{
  "train_examples": 26041,
  "gain_aug_db": 6,
  "num_classes": 12,
  "arch": "wavenet",
  "norm": "batchnorm",
  "wave_channels": 64,
  "widths": [192],
  "am_softmax_scale": 16,
  "muon_scale": "match_rms_adamw",
  "lr": 0.0031,
  "orthogonalizer": "newton_schulz_5",
  "adamw_lr_other_params": 0.00071,
  "steps": 10900,
  "lr_schedule": "linear",
  "final_lr_fraction": 0.1
}
Rows from block 3, named by matrix and row number. Rows with one number belong to one channel. Each number is 500 + 50 x the weight over its row's rms, rounded and kept within 0 to 999. All counts start at 0. Numbers have three digits each. After the name is the row's rms in percent of the matrix's.
# filt: filter width-5 conv, dilation 8 (model.blocks.3.filt.weight, 192x192x5), inputs 88-109, a 5 kernel for each
# gate: gate width-5 conv, dilation 8 (model.blocks.3.gate.weight, 192x192x5), inputs 88-109, a 5 kernel for each
filt.96 099:438574528450411456468474456428583556453507516395484481479597534452491526479506524453493445481525565487520457498538517499545519531483520507572359506394503464472446521506465575513436456506493476454478511471555533424502554477502455545594519500534496444563435483606528493485455479637569519506503428466493519450416416538489550507589579
filt.97 100:539523599478521466469490417465454500524431475563635460553574521539562548393541496490532583454502583512529436465451442532608483496497513566509532463560461416498543524540405451504562480478389573466468501510500417478536559528507521587541437486584475534456411453462467489477497457515557529510526473547578531592493561460562468483475467
filt.98 105:583474482520594515484583388463500490523542569651478510420524561541527547469437512540480509552497499527491484517447549522550537484552534509544472453468439491519451485508570528438463523460427481496521519490468525465429507506569458498515523532528479598548493523456540534417482575508535425565476533536474429566496526494482404591502528
filt.99 100:463487430564511479468531506426487463498506513470510496544543509419505445547488497417469469517531527519454384449513523538437472495526619620442499525539524520527569470518488490425443433603506516475436383429501480552490449472495436551546527552541528455522507531523485574447473510549494587453524492582432469487485566505551474614555452
filt.100 098:419474487527481577435407477557466524603474389508566520515334505486492521489555499430500562549436494503489553529526512501463427517504531495558531491669520500587445488491499423578407545464558443554506499457490507469469558514480537445566567459493464542510513530427552504542427483464529505539571515467520512431552538546458567554497502
filt.101 102:467470495483494535450498433493478521494584516506489470469608555448469471458483560505509496515427524571533557462499485438429514501554566533539394524522560560499527499516565585551440511443474567456588456428533649414543517492526467401501397420626488445441375532508570532509566524501459520381559491456487419489444468513499424433537506
filt.102 102:566505518536502480476525517491479563473542411451532412423496527508580583436477524533542438530542551549460551509462517455467508648495450538526541445384563516430435495496513588413500517488442550571599583484543427435526505545462423594600416528469509597536484505451560503398532408456529484490520542530531454583550497542527463406564453
filt.103 098:467603512477471499515501436488382485488517562385506467532459360477439531541445474528479470590540472463557468597564480443444504555501467460571467487491492436553541470520464610442452422597502499497487488547465454492478444527493565500405449464482505501419479515350491502520558511477503530519533583494571470475465518500551468528508493
filt.104 106:599496490529468538541493525502471466489520400627492477609461537417511443518379492403589464405649497471581509497519508522502479393447470448448498455551380522508541416522512529496449464584526504651534422511521535558468535425509550536591537492497429474491493534535480445453503431516557468555472527540484435586541424569522459539548483
filt.105 099:585454519511616464512468496517516481440460514438485578450529564539566347556464479496468531511536529531446566439556450410468466424531535497489573437397510548520521528538415449478528592499544535469550571465533522487483500499512488421472488511550481491338538565559476500427496540577516492509451522434447561506392464509529557438494382
filt.106 096:460502454526567527587609592399538564463521457517445491527503500464484537531504431502500448457540483454432476479412414458388447512488561475533545553486450494488532485561506521521403452508517549450517691530459520532468511579478468498454554542422545496532552403518630498417476457424508544446468451491525498631493537464544547501446434
filt.107 098:431405458475503595444473496479494549554467518424447570412560371462549437503439430485611555510498467533431463477560499490463519469509497481465453597403503450477474522498505526429498498431489463571558445524515448475450517521476587573522468556535487552408498501615494460469494506445535502453483432491489483563536540501536499526522463
filt.108 102:522426453507503433432557501418471474479592536545392464436466438512489528486507510466474410445441445549610477456520546511481548365519452565518532479443462519519516502387510404515532399542507583496481488501542540442488473549539539472491505582514463400550425504530499578420411555550462476408476450393528503474453474533572492576469599
filt.109 097:583473531587432459511530422512585553447525416512469449416406573403413497515528562526468453489450559476442466504465449573489547545566455484436562477512469669520526498511469507544454542518523462430467428530506495563499501407485446461503568453602485455576534528523448458482474584494450510575470483488464456530486448521514509433463569
filt.110 100:534574592396490508537555588430466500531419483459547539522455536394527498472521465485429539569587445435533453516531489483519523461497495540499360534487501487608474406528469572552534456437498559521547471524410520467483450454551419514395502428510457536473457570511467531521567517424524510436528528493498514523530464608513562529512532
filt.111 102:558628530499449509546500497483505517515437590541491611503422529521497450609431532518459475536495505443412462495520508486507592483584464483508504527485526455490390515470474570464591582469521481401475505473506506439431603537437552457478433583585552424473515514456440496494555549470565508415452460541458567518489426493497455452510439
filt.112 097:438399408424446402466548483619572606550550411521488516538453473459506497486485553439560474450517693529481464554574443520484503470462557470415477536564510448541461493535575625577476522390514436496515545500498471511485484429523558500527511495470525539536488519443542518396522493479441470651538525507404439430500482543459460554415561
filt.113 099:474396556559480551523476492527527586493503464583553462479516497462533493470482561470502467454618482465512459482452530432494467549516468541486515617422471483540514463559464468575472531433479446527429546531508477424473542601504495529458409548383443453431448592562533568513442429513520502470552463527503446476537465407569478594508470
filt.114 102:509588445517470622556560568459579443498505503445550501489503502543457516477520573539440491553508561457459443403551528612502572495534488483467510516581510505454482514517555566455467454508466484404489468446527523489424514562469523388526510507471540465502542470474590516530511542510499429512527452521540512445499516574480421563630529
filt.115 097:575449468504501576590577455522634530531548404588450581466418553458472502480449540492524534460597469527491488553535539503569540409487453562536486563487558617510473526512452570467503636601459487569509529398565522505512522488552470506461475546597502434457552552560405497532507542464545532543467530498481509451533465491561528526395446
filt.116 101:446530412510551549554471530449424621498482458448492555453447491471474522428645456450454522498492506420424391566513531521465544500539491615498619499524497551488587515486482577462525370515419459448457483617498522409507503535384420443556558493541530512504490575548562505436493600436531515542575436475594563489494604510552575502431496
filt.117 102:522454536512488656496577426506465478581486495472599577455448458528512450417541557488439489512455488484472436498496550592444447510510560477506470505514528466491552553584528501508475553550456435477515569510478441498606554566501412513534602484434442474429565500507515538596466470476515563447490523493472471579549483518454459529556459
filt.118 100:567464434456474477511476564479580488490422492441467430433469496555512522542492518546518573462407508494505561535537476494586526487457546444439581505551459429450455553487491460520541409460549558468410434401448461502540460449517528445579464438512495554467544527530452521498496562447485479542566497395592543569569574495506429470521488
filt.119 101:526440561461459468416584538508479434422481535489523509463533571431443430560480528487483489556485528567548493530470614554483495489476550476561527490500590515435558408549460489437547528463485629465456473511537463483433558456505443447461437491448480445442467568497582527491486516573496552513458484594460491469524453503376470508509537
filt.120 104:448442422619600472495498527504490460583550542491471533433486543498538483537495434560480445413433506494418486521536447434570460505521460467545509581387538592425461498500564491514547562498458629576427459520527539482456574558441573600449522572478583431463500490485528566593557539524499466397488585522532461483454503503436531470414504
filt.121 100:458526458617461519584430571436470469547479481477386515568518536456446476533513478477566421523549512481581442499586432501505568525499489459482385586579403492425444539505565445551447532438517497596475519504592392530519427430492483493495624473616527486561530497448469562464508488528514428498490528406502513456511427466432467470525462
filt.122 098:510461544558480534486445523566404518457576536483458511470494538465440551518463554431484536539520494498598439501519579496544605541451554484472455491506541470534538557505443496514486460553512424536480476496548461539457568590494422469544550471564605425535454518576518481504558516540532553572464484456555328510524505529498531557492553
filt.123 102:593575491532549504528391440466480509553543491448364512417472536488482528519557520520440544480468522520445520550518537481437571541497394500446518468535554628415612452486594559501501483503502497471560542462531514520495511528584571551487559514535532480490448487576555462460564502502464506483433548526414473525401513558531544563535482
gate.96 099:538579585469496502605511461491525523523502457460411592405518566524612510579560474546518536566492518553393426441478457492459442492481489512596596577574508496579465521436456472522528475425498396450620542544482522483464590495472484545458515454401412600511479543539421617444567487486476517507418593528441535586503495600614520526473495
gate.97 100:460411559488499533351580533454503546497505524409622525402568511518499553532444504452562461537500506592499509513478501381498503497486446505465528488517509479499476478433487550529565506573521511508507555548526554458511453426472514566426512427574454550546488496467444514456515455421562483382511461473468544505496504549449459457498520
gate.98 104:485592530539559539490497514594465472449486559592467585558550568489548473517444546524514422516580534489534460461533547416516522509479383482481502477431556557507509511436479552537527546545513532421547452497518522584534446503476491546510436485560457489483490520505522556463522574544504389502591560482527458496375496437479474540485454
gate.99 098:447452487479524500520488524548500467545437544471465445511612525495424564578528403479536526518530546472497462539479540412489470487519471586466469493563446447542521478522378520480470556554601429470439347438483571527554501460519531542560482450557452604550538542467591481520447446506507486451508497585521540579492442550520575528506527
gate.100 101:475498477474494566485536514466514495485480508447541445570607472472477470514490419436480509500521583527485475469448510420520525450560519587546545467429568600542503662573471618508443488561513445575451472429461507443461422540538471445567488610546419574517481497542517498483535439510517540558515536540474447543506476526492496508379501
gate.101 097:462505479472493521519430489577599504475481494560452539520506594450554482530540417440465383484617566641510511497465424501568459448413535457534594487546467461489482487485478541355456480535529567574487399453530407505517461595591448537475497473571579503444508497615467458411459470492430455448570558483563533551438456522535598451502585
gate.102 102:532462528500507581500540484476528502511498459554534540456494567484474524492563543460532518578440487486504432511505502542472415546443442568460446488518420527538481501464527438520560550365425563533547484590456508476458421479455415529386510542585501379511489606480496467569517451357517544436469537478554468509457553481520477515596552
gate.103 097:496500561464471460595536523529531505498447475496431473498512536495523482436529526481450568460509435637542396468559445563523501466431393449510455536477453490449479394488502579486522507548449465404439512570453497502551376492498560421531487457497596498628546453541529473542524489529492533513465519592469483548481518458420431513521483
gate.104 102:628456557482571575520417558453438534553500543427377556477573523440474492468437436479512482480565581531553389485566499512520560494512484497562585558476501517520504598546469461458478512553466549499518405518484501406546449477397443486582448472545440444476412513570560524525476449419562475446509482490443524468495464532524406561496523
gate.105 100:402575519388454455584572547579506434479445560492551387459502528505475545589503493479505511430416457495486464502579501499489558468421489544433443488429603529511531508459586501460509613443462483538472482481411476503499479481547472540433457527532532521574559508543467522528444501515464522534467488465505495443512456482451508564472469
gate.106 098:505603478568460488533515496589482378461484489522392547522461449455452500506536459556544549541495474490460508440539540531423452510511439470471474536527457557490426499593596374498566485535602519392549473639491539456516579462582537468512360504545507488481584484478466554600433498522548429420486561618514475558571425504555442591457404
gate.107 098:572504488443548428519519406591500564520479561491603543486518502481506516482464412478491472478480544456519512531506476406548500577453443572466482516505497527568480555538504504528531384631561442483467454549478444521487542449527588454615534530428362395389506526587506459476408515467533430620523487544459490473432501550437427514429448
gate.108 100:642468433549515553476593559471477550520469503566477575537532558568528494484490551519477500467498505547523511461447457451525357576490559467520537589429439487402480417643512526457464492388658495484458537612482436518517600515440520569484505491489537460460526449516471430527444433518478426595496453551444447590407581428518549520511447
gate.109 097:412489478417535500537510580532508499463521397689462453516468479450468405496486517479541419445486487501523466432445486525495509445501523507485444539515461452500478550456536474522455563505445451519559407507469543438493602563523464562541556459425516595472515603497573531504507445465477518544582579422513470541518440467405497550513540
gate.110 097:524546535460501501600557575549525489498478516619521488442623530530661455576525486460499555557467485552527447536507435539497491556576522502493564498529490461502392409513479448480452555521414514534547543597509527571498543514495495459498500466433607473401507507542586556487582497584537472487492516470477598483498513466587502502415556
gate.111 098:536533535537421493526540528492458452465507497431497507482512432475457349567503553548454497531514540457450436569538558458500483557482482538508567495488520519450481537502513431439503504509508520529473459537572475402500534517477523475516495441516572413492625468391502520489518515522545456519512471480652377531525502488516436607544528
gate.112 100:536535545507426509455605513406577595518466489485479583523435453522539486364452543490497487570504498525505535499555416524525624440579401584527414471457519527497456558492548519515523467530489502522468471498524443637499483500517540548468530445547522522554456499430399429508447437567411510547528484511551526399544433489519485568487472
gate.113 101:543488526568505346511583495510484506508481542638457511506555498514519466458540532521498517457619439465484627559518460452469470517557530512517541569479605530537597637496455444606574490559571534523525564481458542492589547542564490517508447527512428525489453521545527550512504484525479497456447449484463536531573540514470493491398392
gate.114 100:507574507507460485612509463512469555665442496366541507482371468504519431471527475608483515370379527389559542502475491519525562478470481564488542511572508544554534506460553519515623431553524479567503491528475485478516508557474514566496505544539514517553508473501558555533458416447552459498516594485531492549604559469449500487452501
gate.115 101:553596514514496373547563572529534511571540458473600449513499517494501531480505553589490459454509456440485532599539547536457554490512376418526520564513509486576457511441468492508462532493588473482542511526575534520496515481522584575486542375507502594491553507479520563408602540475525470509558464456488454507553532585507490561503587
gate.116 099:477524486487554416622612549464510494464598492591493374456589497502481517534494469516540483507552467548453507361520459472565525571594471581515519563576546417458612538568498552511519497531513528575488537399456501579549488527494506579449467576488554528603554613499547450528536499514510471526572475499607495544532575395496532547471436
gate.117 100:593511546558459479461498484441560475516504519590527591502536603393426554491448497491483457524522512611441395578460495528555626379517507550555505530486506540471520489542483443508496476533508490527384557555512441553498552537477467495528493498463488503454443458393601461449495598465523397458424408435496515447546547474502499498521501
gate.118 101:521527529482575542504535587448493489537556533488478426398424516418467455593504544541532526507504538487543500534533506493456563528446493500484475439447523547613429516526572501469522476493446420499548536427547538524465587502471567500473495466560455520502607517484563494447512458419484432476554547472537532496536469405492518525557477
gate.119 098:489512462564435498442545555457464609536485447526502522498517419493553527460494484518562495458519418503513482507492487518581450495496408556533500599474488460479533467610523515465473599507440559462572432517519407510499484529501524512541562509447476523546402508620518544450530516498433489484589429388463520528517459490472490429479548
gate.120 099:553435389515454468476505444481516438472501507427506533540428495499584482421465513499455525514527558535594385563495516432491507490484581511494472436459523536518612507517553581558506485507519464537448534501456484512521515469531449443498531423571466438421528551465426380482463503513503539548502472461504518557503521549555496557442527
gate.121 099:502492588574542433461450566431520397438544425545469664437509403464537452479429453516526547423478316552486453459524525507507590489526442527539523448552545393494495426453583575509447506510506526472404538556517452581477478608543443514472447477499482516590462476576467528497516535408463570440425486509475484429473468563509454509554603
gate.122 094:558472540423473541507483474480511487486499457566516509566534539584559548359505486556529570486558521489541467537524445510552481502488577546503515574501449506488450472471412440595406518489524469539523533596475492538443464527429469543516477459477371552466418424491465511560579496434498557423473518562394511492482509471475498485514544
gate.123 100:476469516515496539445536573463459583537543541485583527474519535445552439553461531466564514532531579564530467517459504520618519490508467416556529474509623516488537583497445493413532474555527447502436563505489460503545598490502496571501481488579524391506541618518529565445521441550536526526479474541534472476486524458479395519553535